{
  "train_examples": 78125,
  "noise_aug": 0.002,
  "spec_augment": true,
  "head_dim": 32,
  "num_labels": 29,
  "lr": 0.0027,
  "beta2": 0.999
}
Rows from block 3 of a small multi-label audio tagger, named by matrix and row number. Rows with one number belong to one neuron. Each number is 50 + 12 x the weight over its row's rms, rounded and kept within 0 to 99. All counts start at 0.
After each neuron's rows are labels from the 100 clips, of 14848, where the neuron reaches its largest size: "loudest band" is the band of the loudest frequency at the time of the peak. Only what is clearly more common there than usual is listed. The data: notes from a synthesiser with random patches. In brackets: how many of the 100, against the usual share in percent.
# gate: first MLP gate (model.blocks.3.ff1.gate.weight, 256x128), inputs 0-127
# fc1: first MLP up (model.blocks.3.ff1.fc1.weight, 256x128), inputs 0-127
# fc2: first MLP down (model.blocks.3.ff1.fc2.weight, 128x256, transposed), outputs 0-127

gate.96:59 48 59 34 56 79 58 72 20 47 51 29 52 45 38 55 41 49 60 26 64 68 39 19 54 69 45 40 50 41 36 42 58 46 39 62 35 52 49 40 63 41 51 57 39 66 69 63 27 55 50 37 61 61 58 54 39 39 40 40 34 61 40 42 76 42 27 42 36 47 40 46 45 74 30 57 53 41 53 52 42 41 64 49 44 53 46 57 72 38 65 40 42 39 47 55 52 44 52 51 52 52 44 56 31 50 46 56 31 49 46 68 43 38 70 56 33 41 67 76 44 41 62 51 56 47 54 48
fc1.96:35 40 46 53 42 38 56 34 49 51 55 55 55 49 61 36 54 32 40 32 35 53 50 55 52 56 59 67 57 59 47 61 66 40 48 36 52 44 48 56 66 35 70 64 48 43 52 43 58 49 39 68 40 69 66 42 75 66 39 46 64 62 63 47 55 48 44 49 46 56 55 51 51 58 47 63 88 77 56 49 57 58 33 45 39 62 37 57 44 41 79 47 48 54 42 24 59 56 43 55 71 62 43 46 65 82 36 34 35 60 55 67 45 54 58 57 41 68 75 61 47 34 53 39 44 43 69 32
fc2.96:56 69 51 51 41 53 45 39 48 41 41 30 59 69 52 63 73 46 63 41 41 41 61 67 28 34 58 44 59 63 57 55 23 64 45 55 54 43 63 56 26 51 16 38 45 77 62 42 60 65 49 60 56 45 54 56 48 53 58 50 54 51 60 54 41 56 50 51 56 37 40 49 46 26 35 57 33 28 46 48 29 62 58 72 74 55 68 51 28 49 55 44 62 68 49 50 55 40 30 66 48 53 35 65 67 50 50 29 57 42 37 67 51 43 65 47 55 63 64 53 49 24 48 56 48 58 52 45
loudest band: 500 to 1000 Hz (54 vs 15.5)

gate.95:59 36 48 53 51 27 64 55 79 46 36 57 77 51 38 43 44 47 55 58 50 44 62 40 52 76 55 55 52 57 49 47 59 42 45 29 44 36 38 27 52 62 62 40 29 57 48 50 27 36 79 36 62 48 37 63 45 46 21 63 48 67 48 46 43 48 75 41 44 47 75 51 47 42 52 36 59 66 66 48 49 43 57 58 58 38 60 64 52 34 55 60 42 31 60 42 48 66 64 48 52 50 55 42 50 37 33 36 32 50 60 55 30 61 45 30 26 65 56 58 37 52 42 52 34 34 48 52
fc1.95:65 43 56 70 50 44 57 56 44 86 66 52 54 59 65 55 47 52 51 39 66 43 61 60 65 56 52 81 53 63 47 69 47 35 32 58 46 42 58 76 74 42 50 37 57 61 58 50 56 47 56 31 48 67 70 54 37 58 56 55 65 51 67 43 38 46 62 34 56 49 60 49 48 51 62 59 23 67 81 52 49 40 51 44 44 29 49 39 20 62 52 52 35 31 48 44 45 37 63 51 50 45 57 60 43 45 40 64 40 40 52 22 66 49 47 36 55 53 55 45 47 59 65 64 48 57 42 69
fc2.95:45 38 34 45 46 54 39 63 64 31 48 53 64 38 29 44 44 46 48 57 49 55 58 33 40 61 43 45 54 61 58 56 54 48 38 46 41 41 41 36 42 60 72 64 48 30 24 56 67 43 45 57 49 19 60 36 43 52 42 58 49 54 36 51 46 52 52 47 48 32 61 50 36 49 34 47 51 45 19 22 33 42 40 44 38 53 46 59 67 41 54 60 50 47 72 42 42 37 50 45 66 50 30 41 59 34 44 26 62 43 40 66 52 46 34 63 38 70 53 85 40 59 38 31 46 48 74 42
loudest band: 4000 to 8000 Hz (98 vs 19.8)

gate.112:34 42 55 44 66 61 45 55 27 53 33 32 58 49 43 55 64 60 58 66 47 55 43 31 65 54 41 54 78 55 34 56 58 57 34 39 43 15 38 40 48 61 43 41 57 44 62 57 13 65 45 41 39 61 52 51 31 63 56 35 48 51 44 49 62 21 52 48 65 43 47 42 56 45 52 61 46 51 62 37 54 50 62 55 42 56 52 61 55 48 55 56 52 54 45 72 39 72 56 37 48 36 39 55 51 54 37 51 49 42 66 54 40 33 15 45 30 54 65 41 63 25 56 45 55 43 53 24
fc1.112:52 66 45 71 60 46 31 39 45 41 44 59 41 62 67 51 34 39 41 54 59 32 27 47 51 38 72 66 64 44 68 42 34 36 46 24 44 47 49 60 26 57 41 44 58 59 38 36 43 48 54 48 28 50 53 52 50 58 40 44 60 16 54 41 34 60 44 35 66 52 65 48 41 42 68 60 48 60 41 29 69 42 45 65 59 54 45 49 55 55 49 21 53 38 54 59 49 36 38 54 71 50 56 35 62 39 42 40 67 61 42 66 60 27 55 38 66 46 73 70 38 48 52 49 51 36 58 45
fc2.112:55 65 46 51 68 34 69 56 48 62 56 60 46 54 58 39 66 62 42 68 65 54 55 52 72 45 68 57 45 61 37 76 71 51 33 97 36 42 59 41 40 43 38 30 49 28 44 44 52 64 50 42 38 70 46 45 50 36 69 40 59 46 42 52 35 52 55 56 53 32 32 46 42 37 30 60 49 52 63 29 66 43 66 41 37 56 60 43 35 55 65 57 50 49 56 47 38 32 28 53 45 52 49 60 40 51 48 61 57 36 59 52 55 44 47 39 57 47 51 43 63 76 66 43 56 62 33 57
loudest band: 1000 to 2000 Hz (40 vs 7.9)

gate.74:45 55 47 49 64 62 93 57 63 51 64 46 56 58 49 39 71 59 52 51 29 36 43 60 54 61 44 45 52 68 52 35 31 53 40 50 40 54 49 45 55 42 61 50 42 73 47 68 54 48 49 37 33 52 14 59 60 33 60 56 43 60 61 40 54 65 53 74 28 43 72 55 50 55 64 68 55 63 43 40 51 38 65 64 37 50 57 42 49 46 35 59 48 29 57 65 28 53 54 58 59 51 61 63 35 43 37 53 42 53 46 59 40 51 77 45 30 62 48 35 50 39 50 49 40 55 35 23
fc1.74:56 70 55 63 56 28 34 46 57 29 60 57 39 65 56 32 50 42 60 48 62 56 41 40 67 42 54 51 60 45 44 34 53 40 42 67 59 67 52 51 61 46 42 41 56 47 54 56 86 49 50 44 55 35 31 36 44 41 35 56 69 39 66 44 54 54 68 36 45 50 53 40 41 53 58 51 58 43 51 30 38 41 48 53 45 60 61 44 62 31 50 40 52 60 56 42 71 28 46 33 51 51 51 42 61 55 85 44 53 49 37 64 56 48 63 30 71 64 43 62 26 68 34 21 57 59 53 70
fc2.74:89 39 49 38 49 28 54 50 41 54 33 52 49 53 59 64 42 29 50 50 36 50 66 50 56 38 27 43 47 49 39 68 60 45 55 73 76 51 43 39 65 57 72 55 45 48 37 64 48 51 64 34 68 59 59 58 54 55 34 55 48 59 59 62 53 57 39 34 45 71 39 55 43 59 60 48 56 36 34 60 71 42 54 53 46 50 54 44 48 48 41 41 64 38 54 61 56 58 65 72 43 57 75 19 21 19 52 36 53 42 55 55 60 36 39 52 50 54 48 64 62 38 52 56 52 40 44 50
loudest band: 250 to 500 Hz (41 vs 14.5); 1000 to 2000 Hz (32 vs 7.9)

gate.169:37 34 29 65 36 66 40 23 26 50 43 42 50 57 43 62 44 60 28 40 35 41 57 46 17 39 58 65 35 47 36 27 40 43 32 42 46 22 28 42 52 55 45 55 39 43 63 53 39 58 51 62 51 60 60 67 62 45 47 52 52 40 36 38 40 51 42 47 57 59 40 62 38 68 42 31 42 59 65 68 57 55 53 35 62 57 48 44 51 40 60 39 45 40 21 41 52 57 43 52 59 43 52 40 50 71 56 25 30 35 49 52 43 50 44 44 49 49 48 64 43 28 46 41 40 62 62 32
fc1.169:42 55 47 52 48 51 49 54 50 55 54 54 58 56 37 19 64 46 38 58 38 43 66 54 26 55 40 40 64 50 47 44 17 66 43 47 34 43 53 29 48 49 40 58 32 27 61 41 38 42 45 55 48 40 39 50 52 49 26 60 59 78 47 48 19 55 62 67 53 42 57 32 32 53 33 37 51 42 58 40 50 43 37 41 68 49 74 44 36 54 45 43 41 56 47 72 64 48 45 50 36 56 36 36 55 40 61 60 39 48 54 28 56 79 56 73 47 51 40 34 57 25 52 60 61 63 50 46
fc2.169:43 48 42 69 33 70 18 39 42 66 43 39 61 40 44 44 36 46 41 48 41 35 56 60 52 42 41 51 34 63 43 56 62 36 84 51 50 39 53 47 52 55 69 70 39 59 45 45 45 42 60 77 34 41 76 82 50 59 58 57 50 53 36 61 58 34 43 36 59 60 52 62 64 61 53 49 38 41 60 62 51 56 43 77 39 42 52 57 28 56 46 37 44 38 45 39 43 41 51 60 53 72 54 39 52 51 59 39 35 40 69 30 44 40 67 51 36 51 70 52 54 30 48 54 46 42 70 46
loudest band: 2000 to 4000 Hz (50 vs 5.5)

gate.4:33 33 54 39 54 63 50 38 43 49 61 60 57 61 46 53 47 40 60 54 22 37 46 52 42 57 39 30 58 45 54 56 57 37 17 71 27 25 51 33 47 40 47 68 39 31 54 43 39 42 55 52 35 50 46 82 65 51 68 34 25 49 55 67 53 56 51 49 41 53 44 41 56 47 73 53 30 60 59 40 59 36 64 63 65 49 30 44 53 38 43 55 26 40 38 51 50 46 60 50 42 47 51 61 46 41 31 63 30 20 52 49 39 47 42 46 36 41 37 42 55 35 44 49 46 44 34 38
fc1.4:45 57 43 52 77 56 59 61 23 68 39 52 45 59 72 46 63 66 67 50 42 67 57 53 54 54 54 57 62 71 41 45 39 66 50 78 48 36 53 46 46 47 69 39 51 24 70 61 53 66 33 30 57 63 56 45 52 50 45 54 33 61 45 50 47 55 46 61 33 42 47 29 53 57 54 67 34 65 63 59 65 32 61 21 46 46 55 27 47 54 42 51 42 42 21 40 50 58 53 46 57 24 43 62 51 54 55 52 34 57 58 50 49 83 42 50 52 40 36 39 44 53 40 51 57 40 42 55
fc2.4:71 68 45 35 44 44 49 45 27 60 36 46 63 31 37 38 55 56 42 52 40 63 49 37 50 53 46 42 54 39 33 44 66 39 43 47 49 60 48 52 52 34 44 39 41 28 35 46 42 81 31 25 58 62 46 41 40 33 52 37 36 56 44 55 42 21 49 55 55 37 62 52 73 67 53 40 51 63 54 56 54 51 55 19 38 58 43 60 65 42 69 57 50 38 19 36 53 34 61 31 49 23 41 50 67 46 56 70 52 55 57 58 36 51 28 49 40 56 58 49 48 66 53 49 48 42 63 52
loudest band: 1000 to 2000 Hz (49 vs 7.9)

gate.234:34 50 36 54 58 47 42 38 41 51 37 52 49 64 52 35 39 44 32 62 46 50 56 51 22 50 71 59 55 54 35 45 47 52 66 39 44 48 34 60 50 66 48 49 39 33 82 61 49 46 61 68 38 36 60 38 52 38 28 56 50 59 59 16 39 41 52 36 46 40 53 70 36 39 42 42 64 60 66 56 47 45 67 54 38 51 42 39 56 32 44 48 51 44 25 57 67 45 33 48 40 49 27 29 46 57 49 44 32 28 42 25 40 78 44 44 56 42 57 41 33 41 53 57 60 71 46 43
fc1.234:42 48 50 38 41 54 58 42 49 58 50 56 63 34 56 41 34 53 55 28 45 69 38 24 80 85 54 43 34 62 66 55 49 46 47 61 50 50 62 20 59 51 76 58 51 52 52 56 47 50 59 59 73 46 48 48 64 51 37 65 33 79 46 52 53 30 48 48 64 55 30 50 72 62 44 42 45 58 31 67 59 48 41 48 29 69 40 63 63 42 61 39 53 45 64 54 60 67 49 64 61 46 34 59 46 49 44 37 49 68 54 55 38 42 57 44 54 43 38 65 76 50 56 68 47 59 65 54
fc2.234:44 75 56 65 66 48 80 45 62 53 62 69 31 50 64 47 69 51 63 44 60 56 61 36 37 37 54 50 72 53 44 36 37 74 32 58 41 45 57 55 40 50 44 41 44 58 39 52 52 40 54 37 58 64 54 38 64 65 37 41 56 54 69 38 45 63 60 66 51 32 43 43 21 60 45 66 64 51 64 49 42 51 58 44 75 55 61 51 32 58 50 18 49 60 33 48 73 57 49 39 31 46 54 71 48 60 56 67 49 44 35 49 63 53 46 56 40 57 39 38 43 33 45 38 73 58 46 42
loudest band: 2000 to 4000 Hz (40 vs 5.5)

gate.33:49 62 42 46 37 64 48 53 51 45 67 47 72 34 52 47 63 56 42 43 38 52 43 31 62 51 57 47 49 57 45 40 64 54 00 38 41 28 48 33 56 64 25 55 43 62 58 58 39 64 40 78 69 52 47 44 52 65 42 58 45 48 33 56 43 47 62 43 66 32 41 52 61 37 46 49 40 45 45 67 35 39 67 40 53 40 47 58 59 33 46 52 50 45 47 65 79 46 35 57 43 54 61 64 69 59 49 74 55 58 49 59 42 40 43 14 56 49 58 57 49 38 64 43 49 45 56 42
fc1.33:59 54 56 48 57 32 68 43 57 39 34 70 69 36 41 38 59 36 62 40 57 72 37 42 51 55 52 44 45 52 44 48 57 57 34 55 68 56 51 25 67 38 46 50 50 46 39 51 67 54 46 53 45 48 48 67 26 58 72 63 59 60 47 33 45 54 37 39 42 39 34 35 59 69 57 48 67 48 55 33 46 36 63 61 53 34 27 48 52 29 60 48 61 41 41 54 51 41 47 21 32 57 57 52 37 44 58 42 65 36 44 49 67 47 40 27 51 47 23 55 66 66 64 70 43 23 48 55
fc2.33:56 57 53 34 40 55 63 63 50 45 30 40 50 44 24 53 62 60 40 49 46 47 58 62 40 43 48 48 31 59 39 46 38 59 59 56 47 70 51 64 55 49 36 54 42 57 73 37 41 62 26 54 56 58 47 41 48 51 74 67 73 43 65 54 40 36 49 42 57 56 58 62 57 56 44 55 55 57 64 50 46 51 25 54 32 44 41 38 51 33 37 67 48 27 21 55 51 53 28 40 60 32 55 44 62 68 63 42 39 39 38 52 47 68 29 32 35 57 40 37 45 74 55 44 22 43 72 47
loudest band: 1000 to 2000 Hz (43 vs 7.9)

gate.114:63 34 50 39 28 71 45 52 30 48 69 47 71 69 48 54 35 43 51 73 34 53 49 28 63 65 49 49 53 60 45 35 56 50 16 67 35 39 37 42 54 35 38 71 46 51 63 74 45 33 42 39 47 41 53 59 45 43 53 48 39 42 30 60 71 62 48 41 34 62 37 37 59 48 60 52 46 46 35 49 49 28 48 63 70 60 48 52 57 31 56 48 50 48 55 73 61 57 54 59 48 55 53 40 57 45 51 59 29 41 59 44 33 35 22 49 43 49 45 54 54 31 46 67 48 40 32 35
fc1.114:34 43 60 63 51 69 58 40 42 70 49 69 66 48 60 31 55 38 32 49 40 47 67 53 55 45 35 48 56 62 33 31 42 45 50 62 50 40 58 36 56 59 65 45 42 45 51 51 76 61 74 47 43 53 53 54 65 62 94 63 45 64 63 38 35 51 41 48 34 52 41 59 41 68 60 47 61 68 57 49 72 47 62 47 61 43 51 32 39 43 47 22 47 44 28 54 68 57 26 37 50 45 43 49 54 46 44 38 65 49 55 50 48 44 39 66 45 72 53 28 43 44 35 50 68 44 44 41
fc2.114:59 47 40 43 39 61 59 74 41 54 51 47 61 69 49 64 54 69 59 53 39 48 69 47 41 52 54 25 49 49 72 54 51 55 50 58 48 69 61 63 54 48 13 60 56 66 44 53 34 62 52 65 49 64 54 57 78 48 62 57 46 64 56 66 51 67 40 58 54 49 44 41 49 54 30 45 38 47 46 53 64 48 66 49 35 53 52 37 53 35 67 52 40 50 51 46 54 74 35 62 57 38 35 91 36 62 54 53 51 73 46 32 49 49 54 58 31 50 30 43 59 57 75 58 32 64 37 47
loudest band: 500 to 1000 Hz (49 vs 15.5)

gate.218:49 64 74 72 45 44 54 30 56 53 25 44 28 49 55 59 55 59 60 43 48 34 46 33 48 47 59 51 42 64 59 57 66 62 40 57 79 56 37 62 70 63 48 37 47 60 62 39 48 59 51 38 33 56 52 60 50 45 53 65 52 58 60 47 42 49 57 74 54 65 69 56 58 34 44 96 66 45 43 50 44 53 49 72 36 58 40 54 46 34 70 39 33 48 48 43 44 39 42 58 57 66 51 52 32 49 45 36 31 50 47 45 51 49 62 39 53 65 68 36 37 37 68 63 53 27 48 44
fc1.218:53 47 75 53 41 68 39 46 36 41 68 46 41 56 43 27 53 44 36 64 47 16 44 65 46 47 41 51 32 42 46 37 51 21 40 56 45 43 59 51 55 34 57 51 49 54 45 51 71 45 38 47 48 51 38 41 41 51 36 55 48 48 38 46 48 58 35 60 46 48 71 53 44 47 61 59 76 61 69 55 52 81 35 58 59 60 58 49 26 39 54 52 13 60 55 74 58 49 34 42 50 34 68 61 47 50 40 47 37 39 45 42 42 56 50 65 51 64 56 32 27 42 77 36 50 45 55 55
fc2.218:38 59 52 59 61 47 52 59 44 40 55 63 46 55 37 45 50 54 48 25 55 71 62 44 60 43 70 34 41 41 70 17 56 53 32 65 65 56 60 43 67 42 51 53 52 28 41 58 47 55 48 58 62 81 56 43 53 42 50 68 62 49 52 52 36 50 50 39 74 64 25 56 63 57 52 39 35 48 57 64 58 49 53 61 33 61 60 59 60 34 43 80 56 36 66 42 59 58 43 37 46 34 35 63 66 51 47 36 48 67 48 43 46 64 37 35 65 46 23 57 61 59 52 52 31 68 54 41
loudest band: 250 to 500 Hz (52 vs 14.5)

gate.99:45 38 54 58 56 51 49 23 66 53 30 60 29 50 57 48 26 63 50 67 59 55 43 37 68 49 33 47 47 42 48 61 62 25 54 59 39 47 43 58 52 83 71 56 41 52 35 44 34 61 66 47 41 50 36 43 55 52 48 37 21 53 57 71 40 32 55 35 51 31 46 58 37 51 38 60 38 56 81 57 37 50 56 42 46 41 49 40 31 53 53 46 32 41 31 41 50 43 47 39 51 35 40 45 28 51 52 48 43 42 26 49 54 40 38 50 55 57 41 39 52 42 33 68 61 58 21 54
fc1.99:61 49 39 37 49 47 52 12 30 59 53 38 42 44 55 67 66 61 52 54 60 65 60 52 55 47 86 39 59 68 58 68 63 46 45 50 56 28 42 70 51 54 68 54 35 45 52 34 31 44 55 47 68 51 55 53 56 53 55 68 26 44 33 58 35 43 47 71 69 43 28 49 30 53 29 66 43 51 51 54 61 58 70 46 57 56 78 47 40 64 36 47 60 54 50 36 60 40 36 34 50 63 56 51 34 55 55 45 40 37 52 46 68 49 52 65 60 39 44 45 36 31 37 38 50 51 51 54
fc2.99:62 56 58 36 33 39 59 67 62 63 44 47 48 49 50 53 67 61 66 52 54 26 63 52 52 60 34 60 48 57 51 15 53 68 49 36 49 55 44 55 42 46 37 65 51 50 63 47 58 41 38 51 50 70 40 39 35 50 53 48 51 53 60 35 48 59 23 58 14 63 77 60 38 54 56 36 45 66 32 70 55 49 54 35 50 51 59 34 72 56 39 75 45 44 40 47 71 35 39 47 39 53 42 58 55 49 34 54 52 46 60 52 70 31 39 44 48 51 61 57 58 59 40 39 76 40 26 43
loudest band: 4000 to 8000 Hz (58 vs 19.8)

gate.35:48 74 53 66 28 52 60 53 43 63 42 62 58 46 51 56 55 67 45 49 31 62 51 43 49 53 47 43 30 57 31 65 73 24 47 68 42 34 35 45 58 47 59 45 36 31 34 55 55 72 35 49 56 61 52 50 44 47 61 63 35 43 53 46 62 69 73 57 55 38 42 63 62 53 32 44 49 40 65 54 55 55 65 56 26 60 55 56 56 43 58 33 46 34 27 23 26 42 74 51 47 45 53 54 47 34 41 45 22 28 46 60 45 25 44 42 48 62 40 48 50 50 57 50 45 31 44 44
fc1.35:68 44 45 27 52 47 80 67 49 44 23 62 72 35 51 54 61 55 42 51 50 68 61 54 61 51 53 57 46 58 50 39 39 56 41 40 79 63 40 45 59 48 35 51 55 47 60 62 49 74 55 41 67 53 42 72 42 61 39 59 46 57 20 68 37 43 57 47 43 48 38 49 48 41 52 39 51 68 38 62 54 23 48 30 43 41 51 39 56 40 39 46 48 47 50 57 82 50 67 34 45 53 62 75 64 43 51 60 27 46 45 74 66 64 31 54 55 33 53 50 43 53 52 53 55 64 41 46
fc2.35:42 57 43 44 58 65 59 60 57 49 32 56 63 60 45 50 50 50 39 56 41 37 47 57 30 73 63 50 50 68 59 41 38 54 47 34 39 60 46 11 37 57 31 48 47 41 57 38 37 43 56 58 40 69 34 76 25 42 37 51 45 71 35 40 51 63 46 42 33 42 27 49 27 34 65 52 46 56 47 43 56 45 51 66 68 49 45 46 61 38 32 26 41 40 53 76 66 53 52 60 48 73 37 46 51 49 54 48 60 37 72 44 42 43 54 51 44 39 44 53 40 36 49 75 32 68 48 49
loudest band: 4000 to 8000 Hz (76 vs 19.8)

gate.253:30 64 43 22 42 54 33 56 48 71 55 27 62 39 35 53 46 44 41 37 63 37 61 73 24 49 64 71 42 49 53 42 44 55 59 52 32 43 44 53 52 56 40 54 33 41 65 31 44 48 45 50 43 49 39 54 44 62 41 71 48 39 52 59 31 47 52 59 51 53 61 76 50 43 68 41 44 60 48 85 36 74 55 47 54 46 22 40 56 59 27 60 33 32 41 63 44 44 45 47 47 35 42 31 52 35 56 48 60 45 33 53 60 45 38 43 26 61 55 43 47 58 53 53 56 50 60 68
fc1.253:60 46 46 57 42 38 46 36 47 33 50 69 45 51 71 21 33 40 46 48 35 57 50 24 60 55 48 45 50 36 49 59 53 42 49 54 65 56 50 33 77 51 58 53 30 40 17 41 68 54 46 59 57 20 69 38 45 35 53 46 52 48 45 41 60 54 63 53 39 40 42 40 56 54 42 49 80 40 57 44 51 44 47 30 37 52 54 44 51 24 54 38 45 46 56 37 59 28 35 39 48 67 44 53 63 49 56 29 51 31 44 49 44 74 42 38 64 28 42 56 67 53 32 53 50 31 43 47
fc2.253:49 76 21 38 55 28 66 52 45 32 38 34 55 46 37 53 53 44 46 37 50 44 52 55 41 45 55 58 36 44 71 39 41 47 51 54 40 60 53 32 32 51 50 66 62 55 69 47 56 43 33 64 39 63 32 35 60 56 45 42 42 46 67 53 50 49 48 39 56 30 53 33 62 27 52 27 56 43 37 21 50 50 52 51 43 45 52 40 55 47 52 51 62 48 35 61 28 28 26 43 40 49 63 36 63 41 56 79 60 47 49 51 57 52 37 49 51 69 72 47 44 67 62 41 53 63 19 58
loudest band: 1000 to 2000 Hz (27 vs 7.9)

gate.238:68 32 37 36 62 56 62 27 61 53 38 36 75 74 50 60 41 63 59 62 32 51 52 37 52 30 35 42 50 44 41 66 39 33 31 52 27 49 50 60 39 49 67 43 35 68 61 69 51 47 55 56 62 64 47 70 66 55 67 54 30 49 52 50 62 30 52 49 29 52 57 29 54 60 53 44 63 43 58 51 45 40 58 49 31 55 63 35 38 34 59 56 70 21 40 33 56 44 49 53 48 45 41 46 67 49 50 71 43 57 50 54 39 53 59 46 41 40 41 49 70 55 58 52 40 52 22 41
fc1.238:49 43 40 33 43 67 70 27 40 53 29 42 43 57 61 53 47 71 55 68 28 51 53 45 57 44 51 55 59 55 29 63 35 48 45 63 39 34 27 48 23 42 68 43 33 41 45 50 33 24 51 29 53 64 46 57 44 20 56 45 36 39 38 63 53 52 66 52 31 58 27 53 48 71 52 51 55 35 52 55 60 33 46 33 51 58 65 43 35 59 26 50 52 42 39 60 63 46 59 54 51 56 48 49 35 38 65 66 57 35 38 58 57 37 34 61 37 55 35 43 52 47 57 59 49 52 31 43
fc2.238:48 57 44 50 24 37 51 51 53 33 53 63 39 51 34 60 57 61 44 29 61 64 56 35 35 66 67 33 38 51 61 41 42 50 55 31 34 55 51 54 64 50 35 60 59 54 55 65 63 45 34 54 50 34 38 38 58 50 54 72 59 42 49 49 55 39 26 58 36 35 68 43 45 59 56 45 36 74 66 57 58 54 36 30 45 45 31 55 58 48 43 51 55 47 53 35 63 53 36 26 46 25 44 67 30 73 48 46 43 64 54 57 65 62 48 54 57 50 58 42 39 76 53 63 31 63 78 67
loudest band: 2000 to 4000 Hz (28 vs 5.5); 1000 to 2000 Hz (25 vs 7.9)

gate.21:28 66 38 47 53 45 54 43 48 66 49 55 40 41 60 37 56 40 43 55 47 50 41 46 59 43 37 31 63 73 41 46 52 35 48 49 36 00 41 38 45 56 51 57 36 31 56 24 47 54 36 59 50 49 58 56 40 62 56 53 23 75 58 38 64 29 58 55 60 51 45 56 26 42 45 48 48 52 42 45 41 54 74 43 43 72 53 53 41 59 53 49 43 39 29 39 43 30 48 33 71 44 39 49 50 36 42 38 51 37 31 60 46 32 39 61 48 43 72 53 56 54 40 41 49 59 40 55
fc1.21:43 47 51 66 36 55 42 32 47 49 57 49 52 45 46 39 34 55 37 64 43 23 51 43 64 73 25 47 39 40 51 60 51 40 64 61 36 62 44 45 65 55 53 62 61 50 38 64 49 42 55 59 46 66 36 28 54 35 06 35 49 43 22 58 65 49 60 41 58 54 49 54 53 51 61 50 48 52 57 55 69 53 43 52 45 51 64 64 49 46 79 48 32 53 44 47 70 67 28 60 47 51 36 48 58 49 41 35 34 31 41 49 43 29 61 61 57 78 53 44 48 37 55 70 64 39 44 39
fc2.21:55 65 44 61 43 44 54 51 69 45 46 59 71 52 59 50 54 38 51 69 56 29 54 42 28 45 19 48 46 57 48 51 38 31 46 26 61 69 62 64 66 43 33 47 57 71 54 52 59 50 41 62 46 54 47 71 79 54 42 50 44 58 52 37 54 42 39 56 37 60 75 45 43 67 53 36 72 58 62 45 44 57 48 53 39 61 54 54 43 41 47 38 47 34 42 64 35 64 57 43 35 42 56 30 64 49 55 45 37 52 51 30 41 30 24 49 20 34 48 54 51 45 40 60 75 47 43 31
loudest band: 4000 to 8000 Hz (88 vs 19.8)

gate.179:43 49 49 59 29 42 52 63 57 40 60 58 60 55 43 51 37 41 58 51 62 54 38 46 60 36 40 45 58 43 48 25 56 61 47 58 41 45 55 34 64 51 27 71 22 47 56 43 52 41 48 58 68 40 31 33 63 31 42 49 42 57 52 56 80 35 47 19 45 36 35 56 38 49 74 62 32 41 49 38 42 30 59 40 30 30 29 42 27 38 38 54 56 41 46 52 66 57 23 43 33 46 53 68 37 46 43 66 44 65 48 52 60 43 46 32 51 43 64 53 61 52 47 49 36 58 55 63
fc1.179:55 58 50 45 39 51 47 62 51 56 41 60 59 30 50 50 38 49 63 43 41 30 48 39 43 52 39 51 37 39 58 66 71 73 33 44 36 67 44 64 62 46 55 56 71 48 46 40 58 52 53 56 55 43 86 46 63 76 56 35 52 71 53 59 51 50 35 51 40 47 59 52 65 35 25 45 78 47 56 51 59 66 45 78 44 68 51 65 52 42 55 39 52 56 51 33 40 72 73 48 56 52 28 33 58 57 37 32 51 62 55 58 18 43 54 49 46 66 40 56 50 57 52 46 43 31 34 52
fc2.179:54 48 60 41 44 54 26 45 52 53 59 37 48 58 50 62 43 43 39 50 57 64 46 30 49 34 63 64 42 57 39 32 53 48 66 48 52 45 45 42 67 52 53 69 54 34 53 46 47 52 63 39 45 68 59 30 36 43 27 52 56 51 46 54 55 42 53 30 25 36 45 58 33 48 30 38 46 36 43 48 53 40 72 55 51 37 63 50 54 53 59 37 53 57 71 50 55 36 56 72 21 56 13 41 40 68 43 66 42 49 62 36 51 41 52 42 45 29 61 34 41 52 48 24 31 57 84 51
loudest band: 500 to 1000 Hz (35 vs 15.5)

gate.244:49 67 43 49 73 58 43 51 64 17 54 55 32 48 43 66 61 31 61 48 58 51 27 57 40 47 57 40 55 44 55 56 57 63 52 47 59 45 40 39 48 50 45 51 45 58 59 26 53 48 37 40 62 32 51 64 37 48 32 67 58 53 54 53 30 67 79 60 73 57 51 41 24 56 47 69 55 54 69 23 44 68 48 57 74 42 48 32 76 49 45 44 32 45 65 69 45 54 64 29 38 40 29 31 51 39 56 47 53 52 32 55 55 38 36 50 55 49 48 47 44 44 40 49 47 56 53 33
fc1.244:53 65 53 57 53 34 73 52 59 46 54 44 20 36 44 56 42 24 54 27 56 41 37 49 54 56 41 53 50 48 49 24 45 34 43 45 29 55 61 42 34 55 43 40 50 41 19 59 77 42 30 49 69 49 48 23 46 44 45 49 48 39 68 41 54 43 30 44 31 29 50 52 42 65 45 45 49 38 45 56 43 49 42 34 35 24 60 51 30 55 33 65 54 52 40 33 42 54 50 40 49 46 56 39 45 59 50 65 67 51 36 60 31 33 68 70 48 52 48 60 57 59 57 47 42 36 43 65
fc2.244:59 51 50 39 58 71 58 52 56 65 38 24 47 32 30 57 52 44 88 60 50 41 57 37 64 63 35 55 52 36 58 55 73 56 37 76 55 48 50 45 45 60 36 68 43 53 54 54 32 50 71 44 55 51 45 42 54 55 45 26 54 50 46 59 52 47 63 54 56 62 51 62 54 49 47 72 56 49 52 39 50 49 68 47 48 55 50 56 40 55 56 36 70 48 53 50 63 55 51 47 49 32 20 69 65 24 40 68 72 66 69 27 48 30 60 55 47 42 74 53 55 51 74 48 39 50 55 40
loudest band: 250 to 500 Hz (37 vs 14.5)